From a checkpoint of a small image classifier.
Model: arch pvt, depths [4, 4, 4], widths [96, 192, 384].
Training: muon at rate 0.0028, batches of 256, held-out accuracy 99%.
Rows from block 6, named by matrix and row number. Rows with one number belong to one neuron. Each number is 500 + 40 x the weight over its row's rms, rounded and kept within 0 to 999. All counts start at 0. Numbers have three digits each. After the name is the row's rms in percent of the matrix's.
# fc1: MLP up (model.blocks.6.mlp.fc1.weight, 768x192), inputs 128-191
# fc2: MLP down (model.blocks.6.mlp.fc2.weight, 192x768, transposed), outputs 128-191
fc1.684 130:535491545540505534513513512534530468441509450550539447476505472486518520478498567526548516440565478547472506575543502477524503499414509534520462489520489423513554494457453540521529504509554503
fc2.684 146:455546549475497560481455513461484494483461535447521508518497542435549519492439459483454468547483496542550478488580473489523531523515466512507490505460444464532495484593493534500493565426504522
fc1.685 046:484433516472445438474529486547493524490492500506481571452490500482473472478551496530530481504455520452520487502462477459514536468500533433437528466467411478537476568549461490433415527493555496
fc2.685 031:548528484462503560465467498542552513490506540512548478446394535486465430557509427429397499518505466490514520429487470464482526394530485505538517475509561509521532470453551519523485540465601488
fc1.686 058:454579509489498447526483548533465506519462448485493501493457516508500543478465467558535446466432427563491536496419481474529501577424550462536480502507496435455472538485461474548467492536462492
fc2.686 047:486476503533486470453475509514480518553537490508416447522551453562483535581527506478568453478450498468477466488427534481458533456461517522488443438516459471522438492479481493470495603502543524
fc1.687 161:504571522520568497507556519479485483462445466499552492482470504517475564459539592500511487508521527538493507530536488486440497543531498448506533531542503459501566490458427583480504530505433527
fc2.687 163:526418489449528544576503485555550534473525471514494456434480480476606488572473486468486498475453490483498456434564502530401500540472492528505531512513558478546573414511527489541480509563504482
fc1.688 138:378456432458454531479534470457506504501432467454484511522458503452547445556550467510462416475515470502511487467539497521564426571565519434458452440582539533463506522516520513513589500485502548
fc2.688 167:428495544501577511509465526535448469466508520484552509541550521480521569494563536454439469437501497544463513462491387499476543504543539467483475463472513545431526484553572573462464495517523464
fc1.689 070:568459509523522503502507592499476475479538473577502510538497483493580556544489544480424485490451479499493526494520598517504510512543509418462469485483487449499553536488544543536497468507478524
fc2.689 075:541573512457569554491567477514487461508515549533554525487423542494526518516549511404496464487517448453485500508454472467504498455514493481511482465542583472547511512477449540489520516488475464
fc1.690 104:386501483426518544475527494511453500496513507500470462496460537471479526559538510439469498490485508495553525474490498479472504472529448538479520552450428531529525509505492507532475449484478464
fc2.690 121:545492478492500539532517458490487443507486572514595435478535542509486533426498510526471456470546462537471535487623474533494472558440534402501473401476512444500461497566542451492517575462510507
fc1.691 095:404383499512517510473487532532536494519477500502407477513524507484504494554510492468478480514453478455497470511493414513538501534445441460508493513500453509493476527524493453510509465495559453
fc2.691 093:454502440512567457475488443476505464440520456526429494530455534486543496589550518463462416551504450541540417482520448558453526457537527569539530516572503466459513451506510468512480514433408498
fc1.692 057:451479517492510511471492470518499502514502472539468482459500518526553482469494535491526480464523529575470510483435483539487571510538487447534552521564418560557440478490478453482454509569525510
fc2.692 054:502524533454487526514503474478483427446479536471477492532461466521473573530501518505452470477440509574515500533539492477443490503532515432509529524519478456522464517442508540520497558555492547
fc1.693 051:462445512461542485468506499453450497429490466483432489416523520523426499556517485525449492475492468518508497442494549503499502504489602556521521439432441523563546529512495482585486526551484534
fc2.693 044:464480486481540514561487519470479524561538528463399496499486574459583482600511420429478546542486517504525479487491488551460547439515516478495477529494523506468484610507491525480487449508501541
fc1.694 167:474540442555523545454559577397565528500484433479542507448437518520515511521449482433512506466490456467467544508487479496430491461526517553496470379500494542455473560500518444563469461513396501
fc2.694 152:528481467515473557450481422529480483443507533496461572456577479497548516532523514507499442451524518565508468498548490568485506537495483543521489482494453460542565557511486442520519525507517528
fc1.695 048:516420495473546535446471404493475457455502500559626580461507517516485491465546471474570544497503514472514581522514605462482570514566480533519549517524513476467496536494497554557486516529552521
fc2.695 030:473511524483468488487481485441507461515491548513449463536533531489499472524483508456554518490562509492491539445443564533527443436559536568506510492474492466571457517523440508507519538513433529
fc1.696 065:563472507509541453495552470583545517477501553492526445553459517427504495485477528546495500491490501535516460476498588462453449420429498468493447565475508503479455462456527480554499480505564531
fc2.696 074:566455527502529487470526438485519517524459509462518445486529584440640473494462502479481494487507427500528512508500485425450445462487466440439478524584549522440533508510477517521552521495552531
fc1.697 070:555563493507473527554392515515539577534531426461494469488516529485477422476522473477498487454507478489470555508573550510526488527456483448542492468533555437541538451439485483464504530515509460
fc2.697 076:464387512500449551466549448521479469502515541445531523471567498448532485464536501516516497485414533519543502469494453539516497417460515543471495550560490443455503486529598513455492480505556459
fc1.698 075:421545458565458502490515552497466497482510523529542567472534517478512527482494511504511457488498497460580479480530435490517487547519511488543486482543552508412464493460490435532509443496580458
fc2.698 068:559442530463468541456456495476525571481501539443524450478544451512515518541481525488519472527483529563450583512395515403501493505468463487513530458505532562545542484563469495525438531430512492
fc1.699 057:418481531507481499547461489569459432545481501517524611512515489447451450501565490516530516526496454517475427489499423469580532516506502496553517507506451551476508532540510507476482536436560486
fc2.699 049:459589457433483439477525477492449568491532517502526495529519461501573496506538463490529511484471458479526438493513474498554578560518515562482491499514422427499541526516514445474505492550486493
fc1.700 055:538488560481530487435522492464475476491580504484526475498551507419499472476487527529494556535446504483483534561511520522577476433507518459490505476483450516459533530526522509477441530485469562
fc2.700 053:429459453456478525452483433488444463461481425535482458566492508489455527481444541475495572491404467439495535580501489522529516429479502487541482534456518410494504548516538532498445517495448482
fc1.701 053:486529537485462475527494476538565518529496490522501482507493478433502524453456530436455533523493508547442475451471518506563538563443528423504511478454468545515506439476533510503506509419516509
fc2.701 049:478514515523484559515505469461512406448586491513509542499477419466550442535509464530542573426503512557479477490411505465454496521461510552518558568480503492521515540464502372545523561532497488
fc1.702 043:472488508515543445469513512496454531493502569455507544499522507557459513539522410480486491582492484502506480471394427511461498493454441545418538542547530444545517515485499564459455486557505430
fc2.702 029:433516464547571375543445451478470511500454587477507520480425527547456457487424474496540437507452516503518553506491463560448506549464496488586529502446473543449482382487500547468500494392507505
fc1.703 113:533532460483500502505474555515524593497517600521436472545570500462518461517543497495461460482402513516446497535502569506485509500503544447457470484515432399504448543529527419529555473526491456
fc2.703 106:473525449517481494535565554440572441476544527562440467475517442496570518541463479484455565457466560462457474524554532545561458490524534504610504539503551511482486459535499531463558539479519480
fc1.704 135:584543512469498485484532443534531529549520481540485495459516552499515544472483500527503577553413515518474549510461552539520516504434470484529532574460552536555551423476492580464516490430508550
fc2.704 132:584518473492431481483452449465515494524534482488544524542570494434549424475439547538473488455457517470468481467452524558444545514495479513443483497530501481492513456489514552433520494463456508
fc1.705 054:460497446488510537505552472493524471521501493574533481493486448474526449407537544543505531495485482550500488503516491525453433484442430478497471516521545537460551454462454423575481476494509534
fc2.705 045:475488519459495469447455448486494413582452440494523461538536540483544469400505544526521422572562484493472484462525559499473503500574497482482534529540520507518427471513482547530474504454554521
fc1.706 055:550496512492492430479471494493502467467448503539534521573610468512455441471483420539483506487498462509532507478498467542464497508509562496537509478472487527522512423480517584542545476478491499
fc2.706 052:470454517509523536507460522468464516503470469545491500538509509492392465440449483500458538567529501507551546523531463454507548551472520510540459448485490449524577504466527567475516531529475450
fc1.707 094:430508468539559424520458492615471539575509440395505533585458527498503545471478440542528455470438533422561518480541547464493534449455534448514476477476435483458507489439469455497488451541548502
fc2.707 099:526525483514464497453445419457546528488572539479516485502482492490483463565441478547534554418570488505535531541565510458498563500484539481561564431475497487535519471441523507491486544469493517
fc1.708 047:506500542484447453445507427574516473523518524547536531446551533438480468572422502511532456509569514461553435486515494421509471503493517491520515537474462487499501508496487514596465544499548473
fc2.708 033:531516492531489480446507519534502536458547483450487486532527519483479542404534522473464548444536533529467442453506461537543532472456501515535466424485563515566485484501523456515431417504433556
fc1.709 151:470480517495489511563509558460513519515489530439524441458456493484524486532503490404432483486487543529485524563524476457439446488454589518472456502421518535542540567511479491496549505505537467
fc2.709 163:464479519440497537488573514492542436443544479475490499516458459487571444537467541528502477507550516506521490483504467523492537508563457477503502511551461463426471511563472528542477579455488491
fc1.710 054:455535494454582460470523509466491511499469533554565575564522445570582561536506443528524477435481490474488503485509469476522461563462529482490501478486515537480505513489508495558411536434462496
fc2.710 043:526427468485493504495434524477528475503483502424500541536522515506490524486470491484474581420577499450482505487476490527389516492487502567506524561459584537499457525479560458454457501594439513
fc1.711 164:508547473474477593441459506472515419541537494498527554451494454496482494421467460482514487502574461485584493480467563461516475596497463454463502484469511477473577490474458544479491544471498536
fc2.711 146:493535512486584491511503578502479471538500538500463423527496495561474434459389493447528488524493508538542489532531585492528521441530457517525373530519544462514497492499571472535491469468537466
fc1.712 059:469479449568521516494466476436436515477439484448458501488572502468501470507538481417483553537568475511520516492455528402507535522499515534458473525503458502477524528475571506386559557540511457
fc2.712 049:456495516516513487475457512536422526462453564476480491416487543493480566476504557460445442482516488441463518463503476528503451484515447432465553462475570459453476480475534514514515512441430551
fc1.713 142:474505481443550483458539545465492541538513562519484526483573552510517562522526533497444528462551452471474490504480528521501436460495535520470465475517506572529483524558492528457508514512446472
fc2.713 144:487439498509562556489443540480518589543457529453480503422456470465513469540479450496491456544473515466524468582488518467526505536519430474484510489535487458459459559497500529559474583494544545
fc1.714 052:508504450534486433518550517523512475520480463526458439413549533474485510574435557523514511524472448540512497465465513539556468515498544441490524418540424472559492496495515502478498508478422502
fc2.714 041:501525481539505507532539439483485516465515495525466526496609434463505500461550442533486484469425496415510524534531517442427471503500465541508484511520448599465468491512501527501520485512522503
fc1.715 074:545485516450566453440497519440428575482507516525522583493516515459523550422489436514433486544518455484494514470420500453472469529572521500519504523441535514475507506489545470548492528544401481
fc2.715 064:515516561507425386466440456498459444585494477488487486447530507410516571520481515473545469545438520507559539449423480512544478451536514533544510542565480496511564502437510458538479508439505458
fc1.716 091:534528496466518577564542469480543511477541499589554526519475454425444532518423469501541530520533520493577481522460492513487493503472505544548528498474516480506452522529487479488476570499568419
fc2.716 086:519484530541550463480530553452520465500438528450553520454477449548462482517541482492487486528493455434473521486545489463517554476404459463454460509535535455520458528485461502460483422443518467
fc1.717 126:534477491536442517462460569566541484531537502527489478519496506513372541513498506557536529553478516488572470468423472454533523544461533535539481492498572471570540512539505520460537475502516514
fc2.717 164:456542479509516491431501506431490503454479477541551426463581468546498531519512440473421508502489513523543604442563570549503493492557456561527515458412441583553422502493494494519498559507475486
fc1.718 145:509497458468563458482494532548466525509485477457467470631448430524553462413542478463529486543538497490468485459473529516428539452453461545523471525573481524547504536528589548520465508514498532
fc2.718 169:495465541512446607529595495391474479447515490466554499480503482480555527452472500523522493541540518517475486484415502481499496553524537481498465420465539487560482514519528499463473518488529431
fc1.719 072:519496471474499526478487615619570494499510443503480530579494543486525525565504465513495478536503532449524481470476462492549517528545441489393514493491445477534527527424478567551528568497496498
fc2.719 076:479492522532499537505540467516493416479529508595562486620517482513434449499541474507456511525493520538525501596517513472543571423495500461534486534532526485446518455460449515557561431522456493
fc1.720 141:469533570495607526418571524490473416478461508506461471568445571503530556492545483506468498481498510524600492510443580514604487494527538486562509449526454482473510410513502510453495505471473557
fc2.720 145:542463505496488515589549491575483456524535529499488475514517510536491520469506547448507465506525497502517441538467495414548488503520463536499516472404551490573503494576475427531510419467417464
fc1.721 045:539509501517479481514496491455560492555451550525445419561402489480454478495487494474525451470513525474464498528406560435543479496512521507503549464551446496514500466526514561485574481519545508
fc2.721 032:525494499480444436568504464478488531526524516479507493454477543475450483515424495599557580530420470497502478487461501493548500474439477463468471498475492524515544516504460585441481512588473472
fc1.722 162:517495551458513488494508505482426442532468526588382551473485475500554429463475479492487559574487550458440531448561430443494545479484440504484492436502514479561470473490499496554494563493539535
fc2.722 175:494490543534549469515423461591464563545469511468412517604550517514521442432467543520537473510505543523459488486536508532462532462466510420459556520449515516535473581563447467425494497549538437
fc1.723 084:486478532455512490432516484510507495478412486416494486474550545521569579543481537463497479524556448549529582507498497495459508553482572537504557511519515524469476510568536582501527493405500486
fc2.723 094:492469405438538482500532502578511466488468540488537505464573482421513520470492474473514454421410489526425520537536539436526531535515541453512477457488524492547517419479490524501450538481511531
fc1.724 048:421490443481487455483490547437512509507541511516533453535525410523460530466479465571549568503481482489539452539497523541518516549494485518522534518535480551512517523500463445542528429488538500
fc2.724 043:473467467496517531478552518496434506536489467502537561498404445515556486473447473499512501551526501483493559480474531515455538482505435513524458485578490562497557544512518455482548561518488486
fc1.725 084:485492547498562499494481450518424444544517515532480509501552579409481435523504508492598583485451449555426514498457494554530533535503561568500525504464536478523484479513462549543491505497493502
fc2.725 106:548453479550516537408576463475540474513481482492525506559415574546566467440495503542510519497517431532463492572550517447464496487571518503443522503459544494471451511532501452477492488411448402
fc1.726 057:412524480461406510469493516464553500483520506489568550529540473547535497526519500517458506504441452476481492564486499515513431591513459524544565517499525497489467494492440417500546506537508554
fc2.726 051:466494594613543498518473483531558527508450481442523569493524534503481533481462538494483527474499600500474494439526478486496509432497472535530480448533550469385508513536511568459466430481508496
fc1.727 051:478514568476412512428405454494489500408510499496571533492542519473478547564518494517546519543490510545514421523452471499458453512498503522491496491523440500501537489516516465486551481555477529
fc2.727 049:491531494469580476530480451469565497440478548523450545553514475499476508489550513504437462503530505501547529473523476545532455541525427515485455519482538506568545510533584530504481438502497452
fc1.728 164:471425521492493539547484585514498493599512535479498421468493485553521525447439506512464486497481529491509503514477510529510529534490437557503518509443430492536616516443540495499566441524529519
fc2.728 155:398515459520518461493553515415472466531481481473500410554565489501538462546424466486562454500490500527529530524476465513487527508479534462483475486501508458479468561538576439389466478459552460
fc1.729 053:503533502522530460487537607513589496514464490455486501508500482536518486486439533551472504516478467518489539539473495503420498455536489526441465552467427417498588564517524506542527474502471493
fc2.729 040:517469604585533466505468520506492490480485445484510500486472501543447467482483431504508491385471472492552478458543468520562504524419522509539515476556468474487496516496465491472475510460446490